config.yaml
model: "image classifier"
image_size: 48
activation: "gelu"
Rows from block 7 of a small image classifier, named by matrix and row number. Rows with one number belong to one neuron. Each number is 128 + 32 x the weight over its row's rms, rounded and kept within 0 to 255. All counts start at 0. Numbers have three digits each. After the name is the row's rms in percent of the matrix's.
After each neuron's rows are labels from the 100 images, of 14848, where the neuron reaches its highest value: "strongest on" is what is common among them. Only what is clearly more common there than usual is listed. The data: rendered roads seen from a driver's seat, with toy cars, trees and houses.
# fc1: MLP up (model.blocks.7.mlp.fc1.weight, 1024x256), inputs 208-255
# fc2: MLP down (model.blocks.7.mlp.fc2.weight, 256x1024, transposed), outputs 208-255

fc1.346 111:152116115135091136176082104131145103222038149096164101125130115155129162069158136130137146113130108108125135162139156117100113136159167100113154
fc2.346 109:121134130100111130110166130111155152050140075151103133094131169128130135141109106138155094096116125104155117148109082094144106187125150125104047
strongest on: line: no line; vehicles: two; crossing stripes

fc1.725 082:100139108102136150113165179087121178175084067205155066089167164100178109144104103121116076119121109137182137098110139126074125116114105125112095
fc2.725 088:126142164155111157128125130178153113150163139114092120147113113179170174121134176120133176116092157117117134152173146110107087061129119114085127
strongest on: bends left; vehicles: zero

fc1.60 097:108110089116116092109068173117139162104054126051122091088122148167111123161123157102162136168132119122145178097137087152141128079106148143126178
fc2.60 096:119122128170172120146139138134087042109149119132123117142169078189142156079126111169067113102114140139159090101084187084148102127159068105184087
strongest on: car

fc1.300 095:122127145134170064074186177124126071106076128150143141142122122111146109177090164090106118104117100123126120162089103079161140149102140114164143
fc2.300 094:188174154094104138156162104153102156127175111071080162126152119140098109165163109095175174121106186058123121140187152154098087125142113145134122
strongest on: car

fc1.650 100:084126142141131120140179151156142071117110070079161103162115194081160163144126124148156076130134118114095158103117179144102161151153144207087102
fc2.650 105:125116143067123132147109121087092151160181135170106122106128091094062102110105144118105100121107117124157196117140089165141066132069125134169099
strongest on: pine

fc1.588 094:109111129051145140089088177094096104124120139151145144115142150164139117215120111117103121091103136122137088092105115152158094096204090130165120
fc2.588 084:140147124129098074141147129107150127145147118136183153127164074151114161163142128140162174089069129133137149151138148088100115105136089135135113
strongest on: vehicles: zero

fc1.582 111:139152107165130131124119127070117126097149160185158184143077120073118154126121177086123092136081178121112139122124115109145146102154090188183122
fc2.582 108:167166111143058102118092072102110184157115135091094140164146121147164116077152092172139137133123090153112179135146168117118102145137166125111156
strongest on: snowy verge; bends left

fc1.6 124:105099113118114132145152096159165114150120144140068127123153082117124140121204126181136100075105124095091102123079102140141119039135135109097106
fc2.6 124:182160123115138114117124177150085139112197116160145170122134186155160120110113172131092151199131149104158117136145145158069104165153088123169114
strongest on: vehicles: one; bends left

fc1.249 090:140068129129131113138096080079140101106134072187101125135113117142115199199098105096124086070120135140063155092142135158138100112098120083135089
fc2.249 087:137144167118133128163159166122113141145078182096191140123164213138160168090119155111132140188131117138169123161130119148086186143155180170130125
strongest on: vehicles: one; line: no line

fc1.175 110:168129115134197143085131182104163068124105109096138117132131059152168113140166168135170154117151128153109109099166135119104092172159117087127123
fc2.175 120:128156089147072121150118110111108131167145113182102155116090135094120137121101121160199116090118108101146152112081120091129118113122135144177140
strongest on: truck

fc1.570 094:053163165173107129131096157132107117125080158071112128145139055174095156161103116157129108087121125167157149149131123145151138133120125091123161
fc2.570 090:118073112063146164127123102071140140152089071163127128114086154165164105124146090132091140129134080124079096107103124148158109121112107166098190
strongest on: line: no line

fc1.338 102:110138115120193137157136154106104196115109097212138094164115155090155131063104160105107123143058187134150110122175128095093125140104087157134141
fc2.338 106:117141132118077137134131112120131157169115137165094184144087074142152167127078160099083169112091124123113169114126110149094123149144168108078146
strongest on: straight

fc1.145 106:130155123074136168186088152110088103185158114153151135151078100032139233075139116111081089156153175110163141151132106102143202146144131095154135
fc2.145 119:144039114147157131121121117142114194132147155135085142111117096207137080116167106094149204149125072122067140140131126101104086158084118156118162
strongest on: solid white line; straight

fc1.407 066:169027131091072118113104134099032076091100144081135146130179104111108099151185179071137161197116105108093077154115135136101119143104124158104124
fc2.407 070:136129157152109076119141150159105120113106154101109070102118152205172154111121133159106114157146147145136086124143112164125160142171089172141136
strongest on: truck; bends right

fc1.670 075:122124174120128080106103166072128108151162154173122169183084170156099189118152142125085127099121083120165076116176166137175097129114146139126182
fc2.670 076:149072087080185130159107177076137147149099066149191130116164151130059098199111145079120154146113104131086162166122132100094103128104129087131135
strongest on: solid white line

fc1.481 114:151111091122043141104136160152123140068137109140104150110203117118145130169164116136181126098145098154157118160065080214191140083178173137120170
fc2.481 101:154096215158173066122094096146166142127191105121088148126103098066153086086144099097169163103152119114136204129179174142102112150124143127141153
strongest on: solid white line; bends right

fc1.110 085:177115194126091151161085177103149157102169116107128169116149104104082101102126148107117101160073162102147194175113130149128122104100140152126125
fc2.110 084:095140112132111130109122067143138167135090144104089145157130151126160162159106140153176103109163120121126107076111137196098173154132106079169139
strongest on: tree

fc1.357 088:209082099116121150161110115136129052132140081096074089098119147137125082136127151145137121175141172108092096098130121170130118069130117082162087
fc2.357 078:147098153091116135166122131114042076055091095146125116117081162159095076098137139120110110143133111167110094082078102165130081143142164083150183
strongest on: solid white line; bends right

fc1.283 097:154113168098081076142095117141135145143159139091215117141144105102074091125159111150108151134084126094149141040156127118151116075110165095146131
fc2.283 096:085163114150122121129131128138093094098134177166128097110086116152122143136131160128168147100118144177151125145102144123169111112197143159147132
strongest on: double yellow line; vehicles: zero

fc1.408 133:151115093126132128076143180143126117171081180136131110172145139121095158112135151131143165130206131078141120146158112060104098125127104125053120
fc2.408 129:112120123063155100076121086133156134151193155073164148130131108159096128127155098120129104110086139125215098126126151113209136139072160162123127
strongest on: bends left; line: no line

fc1.503 179:075075142127084112129120174202088155144076128112171095100120130165097150147144160127135099138131111154195133156128127130139160132102244102081139
fc2.503 143:149104111178136184152095115105072123110087127117100119160132134135135079081168139109068136076120123097110089124125151116065122154157182083161123
strongest on: vehicles: one; bends left

fc1.680 077:122193137155140126105155102098104108116149116144109122185093158115071074116184121142139132143130157132136131168175140089155225167131118115146123
fc2.680 077:121097149155123201057102081113109175099126089140118154076173105134195143118149091121141184073145145133102118073127110116129094068148150127149051
strongest on: dusk

fc1.537 112:085052167115089141140119104158135135116160181137110082117125099119173057106103152195141052085094080093116148125142160096107139079124100095155147
fc2.537 105:132114066090150068147134141173212097145105107106181142109129113136108128176119090191113104104190118151119122142110121173139122115105137221102125
strongest on: line: no line

fc1.646 120:103127115117130171112147119028099090135067141102079136136172176116123096130130173072082126123158164119162113117113085109145160112100084126128173
fc2.646 128:119157179140128229101094147134127135135136137165160130093065070187127138090164155069167126080141095137131093164157193137138127053173143085142163
strongest on: sandy verge

fc1.426 108:110119118123112173140152157111062191085142116085154138112166078117170102116126099111117106162138144113139083184142118077071135218118122169079071
fc2.426 117:142111132099110197156112090071147138173064130112077116101099195120115146140149154104116119058178096085117117146151100150162155109153112174239128
strongest on: house

fc1.649 093:120173117099122122118063142069152152110088179115157117139139127150096118132119096080158131178130154106109151101108114139133112078046127131130169
fc2.649 088:180105082131153118124127114130119114133181088120118081078120104117184104209139115155177137056151154142116099136092124082159115113160126110137069
strongest on: bends left

fc1.766 089:118145126081155094153251086104132159142170131143119113111164120127115138116092143128163101114140151131110123119142189111158112078088100127087176
fc2.766 084:122126152188117178113114102134149121132076117115125160195160136182082148114119120165110162117140071124157133155129091138145137179063143093128092
strongest on: vehicles: two; bends left

fc1.732 073:112116127170184119152102100112137127103196092196161156094106145135052131115100115135095098128170114121104098155132084124092115139162149100133116
fc2.732 071:112157181114079130098165125078096125146086178141077155155121148145152077116082133062166144142111168138110118089125123123136084187107119116109071
strongest on: snowy verge

fc1.544 101:081150126133187186116134153067092138139105140149086103085145197114097085150038155139157174099118093126131108151154101168125105089120088115158100
fc2.544 101:166098146130094133170159108119198146113102129132124140160077056137089173133158199140103138185122117101086097158159082095118142051110146133135109
strongest on: bends right

fc1.38 108:146081116131083139138102114127113119146149192119120130153155117104110115162082156130118150156065102092096183177146167149105114088108097131093153
fc2.38 119:094111094095150147095162117179136159148122158142111125122111106137132052066175108094126107117108114141164078053102106084126127142119173108172128
strongest on: sandy verge

fc1.228 112:091094172075139121124104124171163132129160137178119183164139149154135113127088141125104104223170116071145129153064157177155160138089075148151145
fc2.228 111:136112106170098119103173166128117100128142163129127114098121123117139154140089095125106185096094117151102114099133149135100070110124099088181131
strongest on: car; vehicles: two

fc1.91 114:132078102141073120105113099074152090120114119164093073075148150168132100122132134143092125135096126127102124147171042129140183082096102129128127
fc2.91 114:163157148102169182093182124075119120098150080121087183173177118111134193163143085108189127141186139100105152173080179069111067132190182113130103
strongest on: sandy verge

fc1.433 097:097080147103119141105152136111127147117094123173127135128168130143132145182142109128143121121142111111131072140143096080124087087158116141151140
fc2.433 093:107115083151108115117117137101079094160104120142138137157140168149153132107131132109152207062098141120112091135135169137113145187141071143157091
strongest on: bends right; vehicles: zero

fc1.44 084:083105106131128143161164049132136175121156140126099118106115076149124196127145135175211126093095066093073156093119135118131104094141097141083118
fc2.44 088:117108112106116143120136101136166062105115115090162150139164140089131169103182119095104115207136171146051062155128077147137170185144146099181164
strongest on: crossing stripes

fc1.564 107:140145152175093090152124156118094165131094118090096177167078069045184113172121180107157135142130169150143151155098091194085101132117140125164148
fc2.564 105:100125153109141149117122085143126133156096211100132157166103115068120092154114156145154196143096134123156071131139152102156160122150098070129208
strongest on: solid white line

fc1.639 080:105122138127040117130175133211117135099095126180166119126078110169120171136051075108141151108108097088119123159136136168104172092172090135091119
fc2.639 080:099116133086150169059166115085150123135071166119100121176133108116115096155144099128128156080093129121120153135090171097086114116154167174104126
strongest on: dusk

fc1.495 093:152179136202138129172159160145130085150164087169074131187107149116127155155127108099110113105146126218116151076105118135119151112188095157165134
fc2.495 100:101067103101119126148133140135069132133144185074164144050100162121111083136146158171115164172111111125139083128153135106147101141049117135108054
strongest on: snowy verge

fc1.310 112:056128135148155110131098112128141122102171115104106099128128085164097113123146110167105139133147149148129146121154146096156109150098154188106112
fc2.310 105:177106162090066113158102141157130208162094163096129139150113158161117150112123173174142151083143109124089105062085090123176157154123156137083161
strongest on: vehicles: zero

fc1.432 128:169097175083136099105125155080090085117134116146140144178110146157089166105099081171116089079085104154140079101120031164110095096164119099062122
fc2.432 122:098103105158109189152115116155149122112070095183169146114122179134116112104186146095130181177141141110115108149125178116164163150191102089172157
strongest on: dusk

fc1.56 084:128128167131078113143104080129156115130127118146180143105072128149104126152126186041137140118160144102054154100152154095113125139050106141167144
fc2.56 088:152082029166128095127117171154088155078134120140129142122134135091137120144139103159156151170091118094185173102165101157100109133158126113123184
strongest on: solid white line

fc1.487 070:122129123164170136137118175120212131113123108093176145170148152135120143188111177128071153151136151108112143150162137049107080128115113131147123
fc2.487 079:174151127137114134159128167085091090200130179085133125132081145122126127114123056133109107171059058116147165079116069113157159184109113100093095
strongest on: car; bends right

fc1.164 092:107122122153180145093189122174120145146038158094190134075105106152138165130181147074156131104138135169162044192136080065112130060105164141131133
fc2.164 089:106142129149100127081108125107119155093127106136130084110123167118073097128131110103129132141051185068146155110075149149116116156186014083089044
strongest on: bends left; line: no line; vehicles: zero

fc1.763 105:128176079099102168095098129094081086135091125176175145094082110110119151102108100134135117090143155154107122102159187118125122086056159087134175
fc2.763 126:142085090110114061196165151140173152106145105093175043150187157122147164212156141172121148118145088094172087118146119126141105171097150108113090
strongest on: bends right

fc1.427 100:054113119153127105100165133150158094152128163107087138103137198161100143151133171081128122136124160085105175145172134174138173158138178119149131
fc2.427 098:115072174077165116152156158099141146160113081116162113181094079110106116086078121130138130161121133122144076170151106100105117086111122108107130
strongest on: vehicles: two; bends left

fc1.421 126:086164125103119183186122122104139124194166129123090104108170068129169125156139129166160000119186180120119138112093127128106192166122159097094093
fc2.421 112:101073095123139086113147059122135095118084176141180140131093165089101123153137111125090080097051128063153169117115181158154159091119157146167016
strongest on: dashed white line; vehicles: zero

fc1.129 155:106113091152131140120130103125164146112151157170081082114155202182120100111054122126113111231111160113100143179101133118218060120078102129184160
fc2.129 146:130158115102158076144118111128124133090136156105087178109115100146175137175089131143115143212134135103121179095114093137127155114144101096181098
strongest on: car; vehicles: two

fc1.706 131:077128083157131081113145102168109113093107107111119092160154161147136144100116131125138140159116108115120104131088141108165126116112134106157103
fc2.706 144:125137123065106199164120123088095111111112061122093165141093102064089143118111146072053076117119174082141196122088134096132155129169141169143093
strongest on: house

fc1.184 075:107058194145119138157246093141099140106151144109116111159130126137125160079120121154129112102088072115100186128118139114121074119116104177107053
fc2.184 082:160087069167130085121091177116176129110092122096133126110160172158153149138125162136032125132140177124112157116134094157157158103141177137163139
strongest on: vehicles: zero

fc1.668 102:155070194154105126159144108132162180096135092123063114109110153102165161123104153142098070129140120113134109171158153152138181130194154099080103
fc2.668 109:144108138101152092111089073166129150165110171074222116148160177139105054136107068103203194124163087160133118105129117152150067118114100144153137
strongest on: lamp

fc1.170 112:147096097113197109120129114058167113111062177073176182122079131168142158149100168116080200165135126179204133137147094106135170127157177117148103
fc2.170 103:168117196134093151114101119206148101132122108168125099133152156158169137094160107160139079118119141149141107138122114165110125112187107081154152
strongest on: line: no line

fc1.136 204:103046127110113086131096129064145095174119162182077106158150139087101163130106132159143143153134099147074105118124150090122114133160148087168136
fc2.136 150:152150132115190145130136081195145141107074162160157133131086128145181122116124123152166063130133084089145147099119122117097130089175148152085081
strongest on: line: no line

fc1.653 108:138092083169146194122098116182140159151116126130087156149105144109105113146139087135112092119195109165118137114156175165172125140096180103177105
fc2.653 095:160138128139080115140168070075149107123117152141148079132091066144184104115146158130114120141130159138130133100150089033059169128145090110092147
strongest on: line: no line

fc1.322 107:099114134130170130135155157160091099120159168154074169094217129132121090140070144130127160208135116161140107139087129151133074119098097137164127
fc2.322 115:128108112108092113072128173165174115135095124132139159179162121095126168168068125130114071159116182114115134101159137128123175141161118109150138
strongest on: car

fc1.563 083:087116130122097137101198105168155142069133128141125115157107123124140165146101128166163146115114118047121125085108163145137107121160091152140093
fc2.563 083:118118141120114115111063142112158162085090117122090070110164109144173102160188139109089125128114110194151077164142076173136143102121098170151190
strongest on: snowy verge

fc1.700 079:138124133096108070149144187098099098159097103138123133139154152200092115143184147093135134138176156131147114171162042158132112136099136115152096
fc2.700 080:105137126088187161075163120168141158140122179086110151112150135148120153127080145138158159124140097144116163125083169133079170100112101186113164
strongest on: crossing stripes

fc1.1 089:097146164147152113089111082112060156161113136123170121091143137114132074120070138075123090110122092068107149127097147124170138106111083069175109
fc2.1 090:152140101146156159114132179149142136126154117154141118116180145165142190123136132151143145142157119147156124146074114145118090122154118079120065
strongest on: line: no line; crossing stripes

fc1.745 119:110146125166139158128139146141190163044051112149127102107122057061114181159091106092058149150064076113113100106116102191103163135136085153133098
fc2.745 113:147143100081104097187125099135086116176163130103121096129170168170161115132135103193119140091131186118095075152167122155078117117145160098119155
strongest on: straight

fc1.266 132:128094127146093081185125134101124081090161135126157148079120093126136113137125076159107114169096107068106111125035133125169088166132204082096105
fc2.266 118:135160126083162150082140108126163112143110076156145130151109154135142128143131143095138130087181117125197091118170118130115116147169134183121156
strongest on: vehicles: one; bends left

fc1.172 105:085096137098155152144137109065156120086129145117129102100145199156201128150154118105066152115135112079194089126127095127145181157072078144141108
fc2.172 123:100147198047139163124097137133137193133084095063123099139108089147161113117086159059132140084135084145141146118156144108126125076208127159151137
strongest on: snowy verge

fc1.466 084:116134106202091109111129171149129129083136130195159134151158163137150129138090123092120082168082146130083099142140179189089102116141092096131133
fc2.466 090:084143099158150182172093145139145148154188128067100161117089098159123156135084117099147180173145146137117142117063095127114191154173127174065126
strongest on: double yellow line

fc1.512 123:089123096108116150138137140135107152088119138078081098121105130112135116207118089117109105075201094181112162155076127210130140099173126142112101
fc2.512 118:140166101114062131138177111072144157128147117130158127186136129109139114171117119116094161119116108115082126101173116096166117164084137141138137
strongest on: bends right; vehicles: zero

fc1.673 082:156121120152120143142161092140142097094130156080035154127139109099075111091110140098046144110150085056088149083140156120138158162089203150136069
fc2.673 080:050134104099152153111115175100097153128182153120129122109059158199106103131176081152137078121123147200132177177182142130120175123119111144118116
strongest on: line: no line; vehicles: one

fc1.79 090:058128118163098096101165146151154178115160158074171104152082149123127164116113107098082183133112126107151179097090118045116144146129088129096123
fc2.79 090:142105155127117162181172173102084085101135090128103109126135104106081071109099136219111124112113084069120101102129116105113044142093163146172081
strongest on: solid white line

fc1.222 085:166130144130074064150118084120080193150106119079130127131148141125115137112122075147113108117164089131103097158141135112119152090142107129104141
fc2.222 091:125145213159181104058124115109177097143077180169128096162114136109134132118138140118118094125153149179130115110127176172092086159092138161132162
strongest on: tree

fc1.509 084:109126176174127137163096140124149105137123070102122154126069125109196153126155151059116108125122109147136147108106118111151173176120120098194084
fc2.509 099:142101095074111148154147140126098159113168112171141097066169081140162111169087153155078070111131143068135146113149158123126103103153090113114130
strongest on: sandy verge; bends left

fc1.616 110:094190101119105139221124124068156139129176178117126092135119114000112095110091191111134039104114136146128126118087104126155119088095172094167162
fc2.616 118:164134190165140113136135116146103093217132205099103105082143099115034087139172076123132147184148102092117148094137074072112143097149095148110138
strongest on: dashed white line

fc1.276 091:047097140134115147157110125101111108099065101123162151139113043154148144076150086137171116128141082149124157158096143133098120124131114131148127
fc2.276 094:178155114133133091115165161110114156097120107133111098128143149118098108169084168123145144158078137194130132148113104147166160195144103116129108
strongest on: house

fc1.698 099:121091094091144103166081156143125114130099093167174155095089070095172130098100091111127098108134109139138176112175103091149173105104085123080188
fc2.698 097:093151067127135158113097133100139164138144159176082118199108089167144112100157146119077097147171112215100131126113126095161122155171167197125160
strongest on: double yellow line

fc1.765 114:124100131110174095108100168110121057142139174143116116112125142132104134116087106195139181155059151150180160132178179089135131138134178109107142
fc2.765 102:153132099073101117166113116157205189146102091115113175064124101145101141084108136170161120125144083109133100126086107122125152129080116126115131
strongest on: vehicles: one; line: no line

fc1.3 085:142145116136102120180183112153127131110160137139172106140138161102079081134155068093098119076134105115133152126120096110136135099138085144088141
fc2.3 075:135109163086139145131105110122198085067179121117115128158094109165089148163119094215153142144105146155165134157177125140129115155180125183188137
strongest on: straight

fc1.454 114:099153139152103120089174110094124173091124094126109111120153156178150101126093108078086176095125131176115115130139096095132137084121182136094084
fc2.454 102:172074151155157093157093086133160144113171123130118141157100143087091120154183164144133112142128128159184104102134137161144102128115093115178165
strongest on: vehicles: one

fc1.281 119:104152140118138099130117130151126131157175112139104103159164131116163168098121124122149141046088194129110085121100178177127141096123135112119128
fc2.281 117:172105090159139130115141129136117194082132131174109131050141120097141155115137154121107100183108132075146126138151080089186103126121068175154096
strongest on: double yellow line; bends right; vehicles: zero

fc1.235 066:064118105074160177163142161118032106136108133138116143166121147154091126160135169127083131146096180135069128121174166125115108113156076092160188
fc2.235 067:121179101108117104181120162138120166128131092110096177115084128153111080093153121158204139109151114155117081158171128111136131077118123144093145
strongest on: bends right

fc1.717 076:060134148107108111131189091183171135048155110113134152064125126127106141093074160174142097071141092135139147106200096150147155135117186131133108
fc2.717 084:105108119119166101106088154096087131152129135046133037069136115141140106135142101083105177096150097123098177143107153146147153127085172099139186
strongest on: solid white line